Weights of a small sound classifier: log mel input.
Rows from block 11, named by matrix and row number. Rows with one number belong to one channel. Each number is 128 + 32 x the weight over its row's rms, rounded and kept within 0 to 255. All counts start at 0. Numbers have three digits each. After the name is the row's rms in percent of the matrix's.
# convs0: first width-11 conv, stride 2 (model.blocks.11.convs.0.weight, 288x192x11, standardized in use), inputs 45-53, a 11 kernel for each
# convs1: second width-11 conv (model.blocks.11.convs.1.weight, 288x288x11, standardized in use, transposed), outputs 45-53, a 11 kernel for each
convs0.2 097:088163180112084026072056174147153137126117104168078146125102124086098066128083144123128141109143179103130172076105143084113070150120139166079138064076171177180197158149112142145133104129145189173161120135094126164154127138093115126147121138130112108113112092173130078125125208116144113139106146127
convs1.2 108:147099096112111133094116122116153188153165150132121121066160173082129107196166183152179133080143141142144136133135136138139139140141090105150136107138135121118157098098189158133135120151160104134128163118131107117115121148133122115123138178149161093134163131161129130126120141219185095091055128120
convs0.3 108:136079060140058127081173189114136119072143144146226133159129062120109189106141155127111128071100110161159151145066111136114099147124167171111134147078121121122135116115136067135130100113131129121127067163083123112137159101091121089138114114126156129108108142095162124143147090089128108112140151135
convs1.3 101:141151182077154075144218071126117106061164090179085151075062175146133082115124117150160202158112098128126126128135127126129124122124131158131196178109157139198136100141097122079156100138155130202128133118101115116123124135113113091123093160123097131093144156123141106157108085105155114119137111134
convs0.4 102:175110182138185149143146130083116114098155131106186135123066106099148196160100096091124118160174107136153102132133064101117105124103155143106135156119115105109143110144116155152214162134130127108148158192099114143076114087134128074116205137142117074123111107098050081135083099118118118101120163118
convs1.4 115:110154099110169123156167096084132101161184158122102079150162112160127121140113131119107135125151104144140137130133130127127131133140156166173069108133092122075186165101119164134156129188109180139123112150130139138140133117140106122163102089119092156122071119141119175156135072125084113183192111126
convs0.5 108:127092143111148112117116104109098116078120120066066180168136177181125102122117075115094140129164130153157121131089203116117142095090113142139165121142148098158095114188144135188123161153122133114124147132105085102094144116111136151110158118098150136093094187152070090125118137099111106070137164113
convs1.5 105:157147181165133118069142090100191066154095102131150171202068146157073123150140141153130140134168166131130129128130132136134133130131127086143143138140163135195125161130176125173125159113121054110110157165156118104088096111112138130128116064099111136150147089142117129121122168193151106167094129094
convs0.6 090:128119162186138157156159125164108145129210141145122131120091156163133120097222130107144157120161116087149113142068131124162121120093106122141122153120130090160081146130087135137134113106139135095141119149133121156112099108071096160141108152144122158128152146117129105133058118132154135128171142124
convs1.6 087:091124064174081061062096147190154131122173065138107121117143076185088097102103104110107116130133097133131128126124119118123128131129162093088165149135177115071141138126152124098149091153157168173160136139140148155148134105118116080146098109155140110097059124114116145128166129071094145142127119115
convs0.7 095:134124100205165149131112082127081111191166181162152184200141121172108151203199156174149196073216124110078047105083085141154146113181079090124117097098134126082089097141132095086169110117163133111129133090123130143135100162163136152127146092121121144156098115171125150173139087132113150173048145118
convs1.7 100:158150152144092123148123164144133192114080191107139113171103114043143135131133129121122125145123077126129131124123121120120118113110165137158118122126097161093178149164143181146113176204113110092193123103114079113122127112119119128116183119080161189172111139144109154102126143153124102168116147120
convs0.8 104:129122098142148168200153139104138152144107164178157136115153150115101062115195101158147125146110179178110192163143172063158188147155166094064110121153242156139135123114106121084191131076152113114114126067136178108102099152164135136157118148142099189105111149198140114102162070088132147110146111100
convs1.8 096:119086103136120119153173132120128113159056077202144130112131151126119144085139141151121106133137137113120126131127126127129126123128117053141132120141153184091148098119108116081141131121100134165140110125118120130127117123134103112100097076084162134101185116102101133085140100149167201163159115147
convs0.9 088:111169148117165117080104144119115167106075121160076108063112107097128110141173179216112150105141133119156186098157130123128144162099076118146073093134184131158137132136107099125047097093121116156082095064163067070080094116094123160134144126102135090142072131142116168114204113119123134103179167123
convs1.9 097:109128133130161151075132148158140132129073112161250119166125184156120130127116146118156140172123158143147142137138138140139142137133110098113127081158115109103148160163123126134170140068102165135178106125166154129125120110111123137127157151128138182243138091123148052049105118134153026085186167122
convs0.10 100:117112112152099081163067093110109105122091111082094117155156187167116084156096165148148139189173149131101140139097141135077142159119075098187143148168138172125091153128121158116155098097149118081154132025084141161134117219155163183125184163038108128069128171109098131087150133169095148072089056077
convs1.10 099:095128089127141168105120149101142123163112156130147105155096121128129148158098084135143131120112063130129125124121124122118123124129147152128120092070076100143168137170139109120127150124165148103147139140134112142134132116125119119134111142107110109091115174149150155081103157130165150087120091135
convs0.11 106:099106036141225203137121081085121169121111150145180197111082135107110182114166124097150179163150094066155123175110126168170158107089125090118118120139122173176162116104102180140149176147169158149131124105084129112108085107159145131149154130149092121098138193141097157117124087149115163134128174144
convs1.11 123:125121132113159098125164170130143108118139168118098134126158074128129154119090173093149139114149129130124121120120123127131135141140137088171164124097145090086126170121138099190137084122192152095165142164131117128120111108123113104112145084123132085130089110141197102155116173169202110123199123123
convs0.12 109:076129093117128124084087120188144136124189148117077153103086122121124096116082130140077109117139119161138085091161190139217104154088151119145126161167095109143138126093138091160119111086133122127147154096108131143135100182097115106155128118134173104131165158133113171103060174135145161106090114144
convs1.12 101:112122183111105074100229100126119055138143100046120124153169117175078093140142095137147112084062115128130135140139138134134131138130135102128120079152140069113145116074115129115110096167161171072168115123111134134153153138150144121144127102087165196170146061081147154147177135130060133162097138127
convs0.13 099:123119114109120137140163164193127131058106104127077072144114183195143110146106129117150098126186140138124125169107131172053152132155122118135107104134147117057161104129144122111158101163148117106110172121137118109071139155116123124076127100141201161147208127130101107098125170130189107145123090121
convs1.13 105:135107066118100102139122091129126120128104202025094147134201124140133114122150139112110150197122120132130128129131134135133126125126082160187216200150143116115055099114172147092117183104143147128111132142124107117112108132114128137113164187109117120114123127132145093118151143139124117128136124102
convs0.14 102:190158125187122106116098113127136164050082129109107115147109119132185207106138075117148070149111103187139169133115097095122165172078167133138075111130093150105166139118144127127090153138129177103135166132142105073094142146132140127100113128115149163109072124117123106192164154101109104098132160145
convs1.14 113:130157183131145164111099086115115091201112186193107138098180136085098131124110123135118139131145172131132134136138136135136136134134124131115139136192103114116123145097082161124115102131159075165070125124149124124174161157142131133195183129169139131099147099139122134108123151127077072080209132118
convs0.15 113:166217215202178074037096139137169173114174141176145092120101139121114141152118107086135136114142161116141161144085059101162105163104077152128100103121114138096167129125131147120129096172151134147112127153086084143139140139149115130174165114136125184075075140130128112114083099094114156145082097114
convs1.15 107:114090134122177134114133102076121103110092136092141198100151135099112121148103073102116115115169150135138140137137140135138132131119121158145085129171053149134100163107152108158161183172116124125152122134133154169159131121147121129136130097179108191148137097090123120215122079093139145152114134109
convs0.16 098:125138118220134123122175167142077123188173098175106089114143189088161170124119157101124090156106084074127067069139170153109147148163066118125110073116149174158134131152122156128112130095116131182140138162166104152137150032154141140111099127085152095128137114154157135161191116094098150154147096093
convs1.16 098:159139106147136093140039086132103157169085156143115089127097114112123155182155147078141115142088096118117119123127130131135136131129136149089149087073172107109129090107144109130075225204167178133137145167161126118135128136116131117128086111135095088109101126141122110100106147124163106142133091130
convs0.17 110:103102131082079156122118148134141118179131101120133144089096128108153128116137145135088092090122156101202199115094131154173132118093156133107110100130130113106165122162132135119172149094104102116091134120160199150143086066081149104149166113159119151145139132097084158113085083053123144118143137108
convs1.17 121:142109092116148026170195136147131096062140134168137157151146071149141105124102164151141130088094096105108106105105111117117119112115123116188116140181114136118098133098099120129143166118117128118106038100115132125125136116125123138147100127162173090072097138163197135161159140125127068143169109137
convs0.18 111:190132151116122154071098099141138149143146167127132146089079127117190136109142061113054199189157151162164097180157125078132072129144155155133158170114144130136173172159131128172097097130101186123140130136104149138094128122118123116113147103145116123132099143141102127097170123088170166197105180101
convs1.18 107:185126105113083110178123131090154129107140111132137061215158104128137069095106143107149110110137139140136137137139138139133134131135134136178143113086095106128119091090145066142145108129130072138145145114129149135147151144141123116129198136116113149070152162109121166113161149121130154110149108089
convs0.19 115:183125105072146117146153104155157157118140140133156102116125064108162090114067153089129163165113136196119134080132199139161116113094157150113192097131117145150124102078110143153170170164118085133161127123080075165098102105153097089162069163179116142102134152159161104151106103094149111125220160079
convs1.19 124:066210125076152144123163081146137117096139083140128112138103208137124162099120180079103070149205159143141133128124118115112109108112137101108187110156110107170048126128059161186075148158075187124216137132161157204178135147128125133105120147140074128135116172100097166162170105173144053180086091110
convs0.20 110:136123084146083111108153162085083144153099095061194138155119129142149175045129133120131162165145144146135112121147091050150113136122104115111121203100133119083073114117094120107101179158116133180117134152118119144138153156082115132125165104196194150110108148082101119082081125131095145150122136122
convs1.20 104:144169092172140100083120142148139089166117063161086124205113125107125111154118157122127184139057116120124130129128131134138136133130134103131152148142160123148115136134134110132122160176125141156102118116140127117118110128113136158114065080104072133184126160158124142165123081145173144116076120142
convs0.21 094:101137111157142153123145113156160164121122139119103133067173152127106102111139101122139119063190073120088154148108102044144108158158141114162139171132120122174139165073113100158144125167077140067142116089158132183157152134130142140116139123131106124147111128123169129149160054134144109115159161099
convs1.21 090:095077171130123102158144201043168143089119224164150072143173102087136149137167158157141149143141098121118117115118115117116120123123146150203157154158151204158134141128072187099150063133147128106160148143141128140133112117112100091080141190115108134123075090126152161111117079121114117137179200079
convs0.22 103:177134152185095141172101148148108181154145099117129134114105099113184177096120171159105170125112097159144153166178158073185169110163126175084127114043157203141136116151126127135103124127073129156162183155184111108060136162128093192085057163130118122100094168166168187126120200132165166214106123109
convs1.22 096:144184155097140176151129177045163113108094133186158167071050085122128121104120118125132112150088139119121121122124130134134131128123152116146126210059059154125124127096134174128136111124106150124186129138153132124144156141130121113091110143154107138122158119107133111092168095125142103121140093119
convs0.23 102:159117126120082105142174141129103095038124144154182197116172119118119079120211120122128153078093107078099122125128176112141114162121143150089127169099116125164154094125125107067109171152096092124138104149128106145189134143113100123160091101114150110115145102139129103126129152149145152038132117086
convs1.23 096:134062173160171141061130161167147159152120124122193112139081061164103105103129099086089099125090151129126124123118128127127130127123147118156172134089088125186112197124127084140171143142091087106099120127140143127129118121124103092116136069152104130158099129157113080073152130106161152144116122128
convs0.24 095:096114086117118135137072113096188089112131109147093174064101105171124140124158081150063156099162110116129081119145167132165156111093106162178128114144137128123096097116103153085138070110143105161135108101104119193079111131168127129162115100125073098100099155167152129102157148106153143176168145116
convs1.24 087:077126215217110211131170095127113122109160153153117125168077176128113155156124174125107104099147119128126122121129126123124125117120122185160124221139123107206102150103086094177087160137107147122159109117121117112133150134151130103116135106134082111126140148135152139173155111084133133104153143152
convs0.25 100:125145163143155146191152124128143147100126144161178134112160136140123071149122117158112162112174140127102198136152132178076154097074160108126091150109167119088077156147169113110124116117112148122151160136118120182132063120199154082130137121152172149189102144112137183144122151134138146101129170112
convs1.25 095:131076097120174058157115152110129114210147086127110076100184092084140153112115122145121127169100118132130130126124124123118126126123147169116074141166151173134180130144173161136111115112109130090116085078108126151164151131130117097097148154129139120134130101060116149121085101119114149137122150081
convs0.26 104:126127135130120127055085118160142092161206103115070135131120166131071075148180082205162090116131114066153164179109126184092131109127156119131111135091117071124174110136163147097143203130142128100143144142108121119089116145144098130161216114018119097137131145139135101057142121140167120160132150087
convs1.26 105:162084085137144142225108165124138142122163101061138091141140182075108126138131132080098110095129140115119118121123126124125126127126132126164099093119235087142090190180171108126192137104071127051176129141162116143144114121102134132072137101125137087144128088126102116201176142136167133162143142107
convs0.27 112:147116170132200158107157115102122110111130113108141083100147170113128136148100143101139138111111109169063072127126077092129146157121121118164134124153157170145106124175156158178109050096151129093112110130115076083137191094136083151148174197100092095084116135104126109150121101087140181150131184104
convs1.27 097:104128085189097147156117167138159117125134110177118153190116113131112097142129164137134110104096070124127127128128130129130132128135131121134065187147089163177179098127171129140083060088104087093158099101074089112096105118126107106082153138090083121150137146146133178148122117119156099133125123122
convs0.28 105:110137138150076160133215126134146191101125137148120078118189191115110151124079171084087175161115151133173146183171165155136128119124111113121107110067084077118133174107100151085098146118140072163124098143243139145092138108090119111093087163178131113142084122122091115126140126120119115171214218138
convs1.28 102:126109184120109163096151104160160072097133164191057102126137132116128134132133150164157088161134111134130127125121121120120122124124162113151167102165153095066112111156126186145159140122167121130111148131143134129132139139128131129118109181143117124086182139158148136146141144089115120139158158150
convs0.29 105:105151086114074100113141168177154125105159102193033132162161152089113106171151202161149160119079089120182120105115102130130161144143160146179168128104050110096095155125090122173111183175106106143105171196136115113099149174123115118074142137092087074120173168137064138113128167116159102188102150096
convs1.29 101:109123116168170098147145121172149140214126190156124114089101124133153142177149162124159117135182110121123127130135134133130129119117091147121181136081141143119142106109085155122063129168135123132119094126125120125125134133147137141113073132100127125162082072130124128114171100135092087115114127131
convs0.30 103:077062145101199201130100180184163171091167114087128108087106105127118117156206158121088055128089130149175130129155165121189129118123111159095116165214156147099076073104081122126073149138093116149143153147151164137133126123126108118069183077098070183121084105184167114122109120116080169141124156119
convs1.30 118:148156127110152174093079104146151072109154065135140171140165166168130138169097119110115081152138126117116122127129129125129128127126179115100162081124083086157113136106142083150137152155100173120167114146145170132143144147124125113108136114105167142143098167147120155068130157069100113125113132151
convs0.31 109:145156147114123127141112088109156105082113077111112076161124149115135142111114130109143091137137108093106127190131073094093132145158136097120163155177114112145129102125136171171132187174142121117210144074119188159156126141147105133122098173125103152149186125093087144169110098168191228095107064077
convs1.31 107:137133126075153091125060142074150093130220083179039123113198133155123143120141094107086078130128113130125124128133132129129128130128135132080119060097166117159083114125160099095120156121154153070114110096105095110131136134139140134112091112154128155154108136138135162125060135147117122151147095082
convs0.32 117:170130147146147092127102082097137147174173125191124079130103107107104133124110118132101082058077122149102039121130122089207128079108094122160127169095096152133114106085108131055135138125212123092113071143099110114116118153118140119122119114134159107077145102108116161184174083099166091125131080128
convs1.32 110:070146099142126155093133061146141114115106168114075110118118124157097144101113144137177096100155102129120121126127124125130135137138102129178112173108125102150190127091143143144110152103073116141128149147157143154134124124092130129142109113128087115091137154167142178122075148131077160181142107127
convs0.33 102:144159124121175141179189127085154129138115146160086154172157104145100117120131051157142136124167122101112174120114163053167173205121107064080141094160126166112169131129116168189150101092112093093157149124138117218128127203150143105110076080117100101108173137083138211120133157248149110141140124153
convs1.33 095:193123096080081141119170150118086108155138099142132097161048122201120178133177144148155123094152092132129126123125133129134133130126114148099129115122113171165127198145214159134130181112113138113095148153156132138104109090101099104126137085122162177095105165092127131134147126144093114145134103144
convs0.34 109:139134138093162184158116113116094082128124116135211138105100118128114143143112052153131175190171144187131057173134120136120088062098091139091075103158205185187111102162098122106118118130235121137111055093090087139136128146078108189071183084058089191147128176108108127121156145152089091159135063049
convs1.34 113:145199059139145078174085163150134132185103084146131137161115106145148131151073121113108169139098187129128128129126126128124132119126126040131060130073185183111128114166136151127068057115077106120147100092146111107109105118113136150133138138071156108180123163154108167102152097130174109063135129117
convs0.35 104:147100156122129124081123111101158125122148173140150097136184093121146216161081085150190157152108080171140150144116096117158105100150079140177145146179129120136106139088154118110125123139173101086095212109068165111095146093070141134126149117147066098161162158108102161146068126177152132164103160153
convs1.35 101:127152132117104146147158115137133063075164090119209125192154083083124095118124116106170147106139124129130132131130128129130132133138179147120048144104131119130149090094070130125108177151152164184170135133132148156121121100112124128157094130144109150142136122122154102192110141118110114168176168095
convs0.36 100:088118129209170132129140106138092156091096126056145183130116134145138136073169088137114105119102137106111050141133111115181148153148145144186132187114069100104112115094125103116125134170134141116145137148149157082136170206125142090114148137135153155093133183138135102190160127087169123139113158069
convs1.36 095:085158100123162143107108110106147127126117147176149121107082108139144154132119174136135147130119091140133129129131130131128129131133144139133132127050163221104131143103132100082103136148115053121089125144130170152110124128135133131113109136076137204169135120151155198166081103109116119145130186166
convs0.37 111:176088106127226098112119134116122201147122092104165152198112115124108135167111116101151166123137110090110118184211134106135129135106109117162093094146100077088110114142129157115122150112113158095117138189090092180084097188128132119136169156111121187118111085110138173150197081119142126144166127141
convs1.37 101:145082129071170140120119097170145092112191074140100100127154100175119128132131101113141129156163099110114113117118121122121117110111143153106173173129140102096154185098113092101103089190065176126161152143127114101106116109105107112138111099129104134097120111141146142163121113144104137124153147112
convs0.38 096:146102078078092151137096093177117101140219194114132076150098135162125076169151122162061105157110138137160107115112055092180128096100100108138145182109163130188173086121102060114115150110089137108129129145161178097125155143159129152061190139132163181127116111139130142076151057153147118139135169087
convs1.38 091:153135128078160115038134119160142150189100090196142151107141102151087108119180130116131150139145133138137137137140135132125131133132132138099187127112189099080160127119091143115094219172138157152133092126131164146159160143095104121128123142091169141067155092139124096066050066134107117141153126149
convs0.39 093:155107132116185142164107141142138042098106122134203163135142177111112154158194187124186090194208153116120127095096111116160092108157140182140145164205118144143086129126140080163149116128041049093146108145189120164111108083096157111114120040140114155145135157118064165100090106091042137121107145116
convs1.39 091:103128119098136155104114156100141167134126058188123104101054085162110116148125093156113113148114098136136134139136138134137129133129150136085201095161135136133138157123173136180145180069120134100163122118123130128130132128141134147121196125152182103145167121092112118118165120111157093171119115152
convs0.40 098:088121123133147114119142137092055112155129092114135103081118102140148154101128099111140171150167159104151102141106115095175129145116144095108160126149173168167174105128069163113130148142148177140119146139139140140100133152181156100089087134198063189149146085077117104146098108076104115093171180162
convs1.40 100:114099115121104147092092149144093129171114104157220126092137122160154149140127168122142116169179129109108116120122124124124122118126124079118137153130123118105144177184137117149124085189135101096101135123149136118127130123130101068095115105149165177108124109143112128196182130111123149121120171116
convs0.41 103:124135119099092123114147123188135090083157120095144110133149181144131150123119083084121238078165092149122091147136170134134099096162082156090030134111085204091186118130147152101128152137200106136115097084138133127166143196153130123140133098136106145049102172169095157097058151150131129150186202130
convs1.41 096:097063090171087220148167168076165164158148225055130128103144091145136108143178102126108144143125123128130127128133133131128128132130108141128150110155112132117125128093104159122165126096149149035131123121137119126131160139130128097129182162096067140169145116113122191158147109086160165134154120103
convs0.42 100:114129095128181139183124124122159121122062128092080087173154070104148103099124153061142143130163125112173167108083153057029110088177088104107127185137104126105121137108137157098097167178103129223108112087106151176107120182121117182145111107138082156086121130111120070043111092147150111138122191124
convs1.42 083:185129116076130165102128097160113176134084096115072129147109162188125145137092118148112132102130099131130130128130132133131130130131156183111101173086149163125143119145154106099109111098069125130147150135111109120125115102088095126100082121170130099133134106185159129137099101119104117081131102122
convs0.43 101:170119169090073148135112117168106073112101144127164138144103104116141126123121127218104148102160138151129099129084080153162105100109112093105160163095114117151106155150146098125118116148126118108167075138109147111094093100087096124121171044106097098108171199114111085166104179171133062093150153126
convs1.43 097:076152124105184137100160101081157042153186139085117140095195130105108111112118209153144151167104084130129135134132130132134135137135160059087198212126114126108176150119120048157090091104106098166143146134129138120120112103115128118095105144112104161131136167153117115192112125133097126110136172158
convs0.44 106:159158092093090049158130164139150090153145129134076110098130143197163131126114130111146157100144127158113086135178110132144106165131116108081137173048173132118123085089129157148140115125092153171152110093110165138130148164136053102098167130065152116157148099093124116131127133098129129110075139105
convs1.44 094:083101108084141110108088111142144112134141153134168079114103163087099104138137148108121113097117164128127128122124128125127125128117165147160071103160143136100150132099195190122175124168153135084125119130128109105126134117113131144137122128136093128107135156193132076094149197150126114077089130102
convs0.45 111:128114119075150139149098142130095144159131135105128134145153098109151106141107169142162131154187138140124122100122086069166099112185144101125156166097116156175150110150107118177165111118188143132125110133139122118144121136111103089178141078140150133145043122116164098108129166130156108145125116118
convs1.45 113:167115117059173119158164173210130168022163076122151151143122051102165121150186138106151144085119105144143133133133130131130136139135130128125049120109104120171072139125195070159116103143110134131109156141137130142156130134090120099134067151094126164171150100100116159078097154120123183127165133153
convs0.46 106:143116100141135135130132080085113161085126111178157096160124128123202105154168097167167129088117094159149079134126096161176166066176112078108176117088150102169112171140156137049161210125155132116139143074115194167103090113178132134157111130198174095116094127135136135117152180132190104177123172112
convs1.46 097:102129114117136109161076165182141163059049149044170116192148130139134127137120120133108101116107099124125124123124129129135132137134088095179101154158121040123148080129124122154107174166198114192101127122137113122122126126140130140116146098103138095151126169116133061114139126101188136117143114117
convs0.47 091:127113148128111210142070105096121098216182183132097115117073149152093081134145151106122149146113116172139057120105143120155149155093136107137114114118101151099135148125127143101113116149138124098204119124127107140147069157163138178109133147139109115111115164184156161147138153101159067178126127170
convs1.47 089:166177171079064177168139127081088118194000107099093061154114168147131191132119121110133093107192166135133138131132126127127131126131103169104149091188093142179083122112060164105132149093073113151148132141126145149128106122123150142115088122152152148109187135156165133145139093092144156153166146124
convs0.48 065:155095073141072160103112126140132140079117108130127154170160183122139096133122116126189154167115159089123079092081115129200166155121149172158176146104137125129107111115129144142153152147143116144129165196130128105097112095128120120091188136115062134116166125154072081158088178144120096102102091035
convs1.48 096:113117122118142148074115127101132117150141158168144112122101087118136122077148095111117143098164117114118121122121123128126125123120145123137110176153133118111123144126163097087154144112125090153098216183166145129148127111107087137155105119089146117166168064134196133110122127139099165159143132132
convs0.49 089:115142120143115135144144092156145164145122089078179162099094085150138141128146072110158048070093078129143104104096111100074135131156172153108114119107130158103098078117115151133071155142135144129109130134107149130168070162177126139090109125140152109165110087124113142116047140120110097104081119100
convs1.49 109:146085104134127158205083165122074086114156117137191176118153129118143129126153142154138143108134131141136131134136134124120118119116115159107119200143132102100060159173143117122123087177125164091138151166148129147135153149117103112137153116134128110126143200169116089120090083196135148066078139170
convs0.50 095:078106127151080150110103120097128140175152134172131163073087141077153107152137112191119117169119140110200118174142115169141205141086102174150172203157169119124105113127166139146147082144150096090119185153115129063087145089161139122123151114155115181134073112127100064128081177157129130136098089139
convs1.50 100:155121088081157105060141076160136079077078135078178116148141128073134116149137087126157124147112143113113121128122126127122119121111111100149115114126124104171255107155206147130128173106094160172087107137153139136158152133138119102117097125068068119153221198170106073067178142123137072117082161161
convs0.51 101:169146083125058142137156137080103191105123107141131127100088098094140098148049145147134086103148110105108118123139091123190139162098064110108153176114178117125127144158130161130080140119080129102138140094163168144168076100121085070124072092109139131122123108111154207081061172083157153098101116154
convs1.51 102:086122087107140106127194129138114148050144131160128214118112178142130144127141055128124150113072144150140136134125119120124129133137084127153140072069098081144173153114109120161122115130136152110108136140142126133115120123159155148125130129119104119144101148156129167063095089149156136141157081150
convs0.52 104:109121121116082121124164184162140105156167189112149066110099106121189047143128134147112137128125167076144109161114154157145157139166117116149104063123127106147132120189157143100135108226139112123164136102118093118115148119170109165159079071118103122101168121089122131145144116153115140199143137094
convs1.52 101:112111151137108124194135096093126081156102200152148066165079167136129100093123102129177199165078124126121125124119121129134132128130137152109173155140089122143178123146150022121108118105149074143162148139105118104099111122120103130160098147144141108124125139137107118126125137160180124133128195169
convs0.53 101:070129123168158109119151164094123175104133146103113179130129141103152137081100104093102078088098117140129156132148106079095114175164130140153144141142150166125103118155101155168131178148132120103098158161131091147116136081099172155121132124129112113151176134121120165118119129118235105170091127121
convs1.53 087:107069138076133130184142139112129101145085062177188082105089101156089129159161169099103125121112128128125129131131131127124126126127052158142110118093153201109111150113197072099112102111090142189153121105089103134143143154145150165150136086128062123118141186122122125160090123138098155142110149138
convs0.54 097:084095153155118152112118090093095088142171199111174143153148127100138099120142138153086105113093150082193167091107148067174128159129133115156148135139109136083122150140150152104155151145093118099092074165134071124166090075125105161148139132158126097151153072147165114126079117146111148081112117123
convs1.54 126:135198129154151112125101188075155204000175109156167198165035101134132120141098121136141110141150115111116115116114117123122121119121065152194110133165129142076136116111167072126085096134147091109162150161130135135134115120124107100111107119117109131192149129165106154140177115111116095137130124136
convs0.55 096:112074114128178168156128120151122096109188109088093107111068112105138159105147148106109149144106173050154159130118119141139160103154157131126102102142177120095108118099126156144189152102147185147110110114184082157133073097144160087075129133180177161135171113109188114128107123159110076062094191158
convs1.55 095:150112131166155124124009084147144086121122101182195118150149092100117150137118107063144139178151124138138138137131128130127125129133107131128133132136129143075139156125193140056159076131078210146161132137153134151139131126136108110119111092151136146137124122119122121137127134093046121159146094114
convs0.56 077:056055104147148083056070074067120115173150129122137130134141093146108160114089151134120114101144114126108100113141094081136193160144147105151104123083120081102071118126117112150190132165138122102100134113120167146125109118127186122113097065143107115087092118094138170132094096091088095116108103116
convs1.56 086:149106136086104081132132082151116110100159053133140178162123161119124144119119127150171151158143117116122128132131128129125126127125162130094051121116132149116116127093145138072147108134122104168088135109085099114140135124126100100139178101125076116152146129121124103127091114129173110125156100145
convs0.57 095:161112126066149154094100169177129115123131062124176121108152115096137099152153159146104128087160132157167121128027056127199156110149125127113098115178110151125176132122095184154127155115152107088138119161156071130136110154112132164106107159082118120095154123121116079112131132131176085140079132114
convs1.57 091:116137131151103101090123137081097110081172058131134104104096167152146123114126109104124144167093096134135134134136135133135132128126124173136161085125096162135098135116130080150127197129088147102203110130139132133132144136134144150160159140132186152100126155098154130127087146137129114168158127123
convs0.58 100:157119170121117120125159147134107120123060139157146106130143147110127149137122154153113090166152107104181155159141119138135110193093131115122113211105103092076133156148146112089103139127122134082154135134154040106096120117194090066113103101117153126087155125158102168102149132105175057141109209123
convs1.58 095:123114071134148130120127156084133085113119100064193146111104135117112148153175143137146116125097114137138139143143143141134134137137133098162145090099157111137120065147121146136202159109141113098061118146133117108126117127113142142123148180120150152115196107130102142135127118128117066076143171146
convs0.59 108:123075149187163102117069088129178067113125099168169097160059136170135098136120097083119176129168112059154066067112166137154228147081094132129160119136112059114117140131146146098139113121153141146132141162161045193126080090148182107179084085182091116146138139122113127121159145142152098070071120120
convs1.59 093:158099093132123150148089149174114064071180169204163099102151140146133138160118084121107117123166097132133132132132127128127127125127075148159152130156132105106125141151130097114137148113133124080063123124110103108120120112162142130071119148114173187156112132084177133129104113109101144139141174119
convs0.60 110:135154112086080143068074144159106113157132185120065126116126063165120141123106132125165181121124089101150129152144182150059104143126165109117150133132131139117128176133158133095124066136098109166143115136089116079142156137096095161126165094146128148112070156130070132148064125170086145185135164131
convs1.60 107:148140132159096119155168136160150114137088148197117091131140123153134096149106147148144104133171179142138140136139138140137140134133150115107223093157112114080175131099151079150108106092154123154108143153091091142131123112140129160064177127153102105102145139125116140152228128060089109122107130123
convs0.61 099:175146148124094083073125171100131056093183088075087151130190164138090141103097107139170162173117179099133162177123126089049137140120155180183108186179125128175107139075137114137114125088122104121137175106156132092161135109185201147131112080110146106135159077132133106146056122130155156148136125077
convs1.61 090:129153130094098054092094121178099128176066091029109142090141151101135153174161166130131151140145154135135136131131126127126126119117130124090132073119093086147176076110097157081074150169128121084107128132132120116121122120124138115152091121184075110111119132178114103087142069088122132127096121120
convs0.62 085:142113122170175099127110137128139097107136154143108141073089083121097109116141146154070105129104151127083120203139157102133104160177135105123161131126100116122151154155119088099067028132095125138141120107156136073187193136187086128090056142136170147145093082087150160163091116131153158180163166106
convs1.62 086:151168114050102082111137154161132081023113151140154148108112220169117147110125138147134131121146149134130125125131136135134131131131097146119101080084056139110101115061103102151149131099129127122122153160142138127139123126117115130175173122165149172135145183124134146101105126107142147134117191127
convs0.63 103:187180156180196148147098104033090056130141123113110126164165183172141170156116135122179115102091117094126170146179169121179130100094141120103137116117173115098115135140121084115170100109144173121113127067102131183084099134139103134082134121118137108069155076143166136159139097059095126144107091127
convs1.63 097:142140140041142126064097085120099126100157125155109160116109138144157144186109169145125152179158109121120121127127124121126123122121093146110107133147097161154139165151172127161189080099139178157147163112119159141124128129117107137164075064145108140189141160164124203161143109082078112123141122155
convs0.64 105:103122123147183162082120147166089104102167100152120102099028176104174063118108114093189127156126157114151095109100109169134107130176151098136172153114119083112185158076143116126182151119137106055171135151220125098157067117092184115123112085142156107154165108115153102129128166146094081179119086149
convs1.64 096:104149115099087086108115168143100157135133130087138120139140069079105118069098139139125146168123087133133131134132130127127124128117120075122101167245159121216131121156118139073155152068138105112070123113136144133127112111108097101126149103169133153158069155140112209113077077094142129107113138125
convs0.65 098:062161133121158121187122137086119091171067105070114107228165190209096111121178123176126163121170175118126135169112119118128127137136118159156100095147144120153140187131153124132133102120133145113149124125157102071153102197125081098134156094086110139124130122096060152079175142145117142066166155094
convs1.65 102:132124128176058186103109095154080071123100087161167209126104108126166165116158163114097106094088133129129128122120126132133135136137069142134104205090117104144161118088158163183152163092086136104137103091108110099099106131118090142109135119136168129169124129133091093099137098170175159098111150128
convs0.66 092:159113080100090124119106102113099125073155162126100100111143119124107149114135113068134088109095118116135102159123170211155125203162115116169139116145189170103100158129117169111109117125126102116115151152148095136126104137103124142119169094089095144161150115111115097113107135110138042144130109079
convs1.66 093:115121106118162117179100168128143120066161179109082098116097130150087111086129150135164131127128154129133131130131133130130130128133120200141122111109076101103110123120153139139194213180218165122095109106141135114103114114116122111113175150126157138090114102121161120163101160169107085078108133120
convs0.67 112:092133119123069118123157178165096124165076149142099090171109105117171175149099161122177100165169127143122111161121139126105115126138121122116094118127158128166077095092163107079175161144154181133098102158156077081180134104153184060153157126144083103089106105175127120124147126086173077189141145054
convs1.67 099:179107131162114083132082197150098084108173143189093146165096082121120158149113165153119143097096150132132132131135136137131135135132089166139152126111096108148111101133145085089106126136190108136107129130129133109098105147127133161115154043123134106108100123134142132077121112144166111176130096101
convs0.68 103:163104117119123103156107085062152074110139160149107118118172145175096099129151171129108139138110154083129126145095157096121180114128138139130125136135104169118157160127129125127136128092143112146109177127139136129116108124111137114157168207123141133135140125055112146127175108117090167148165116196
convs1.68 086:109158164122112072139169127089178143170134135141172138117207158150167100109100180185151085148115137120119121122123127126129128126122164135133089158186113105099103190133063129130146085097110086144139160127107115115107102102121122106162164148141126091122126098174122106109231185158120085119101114129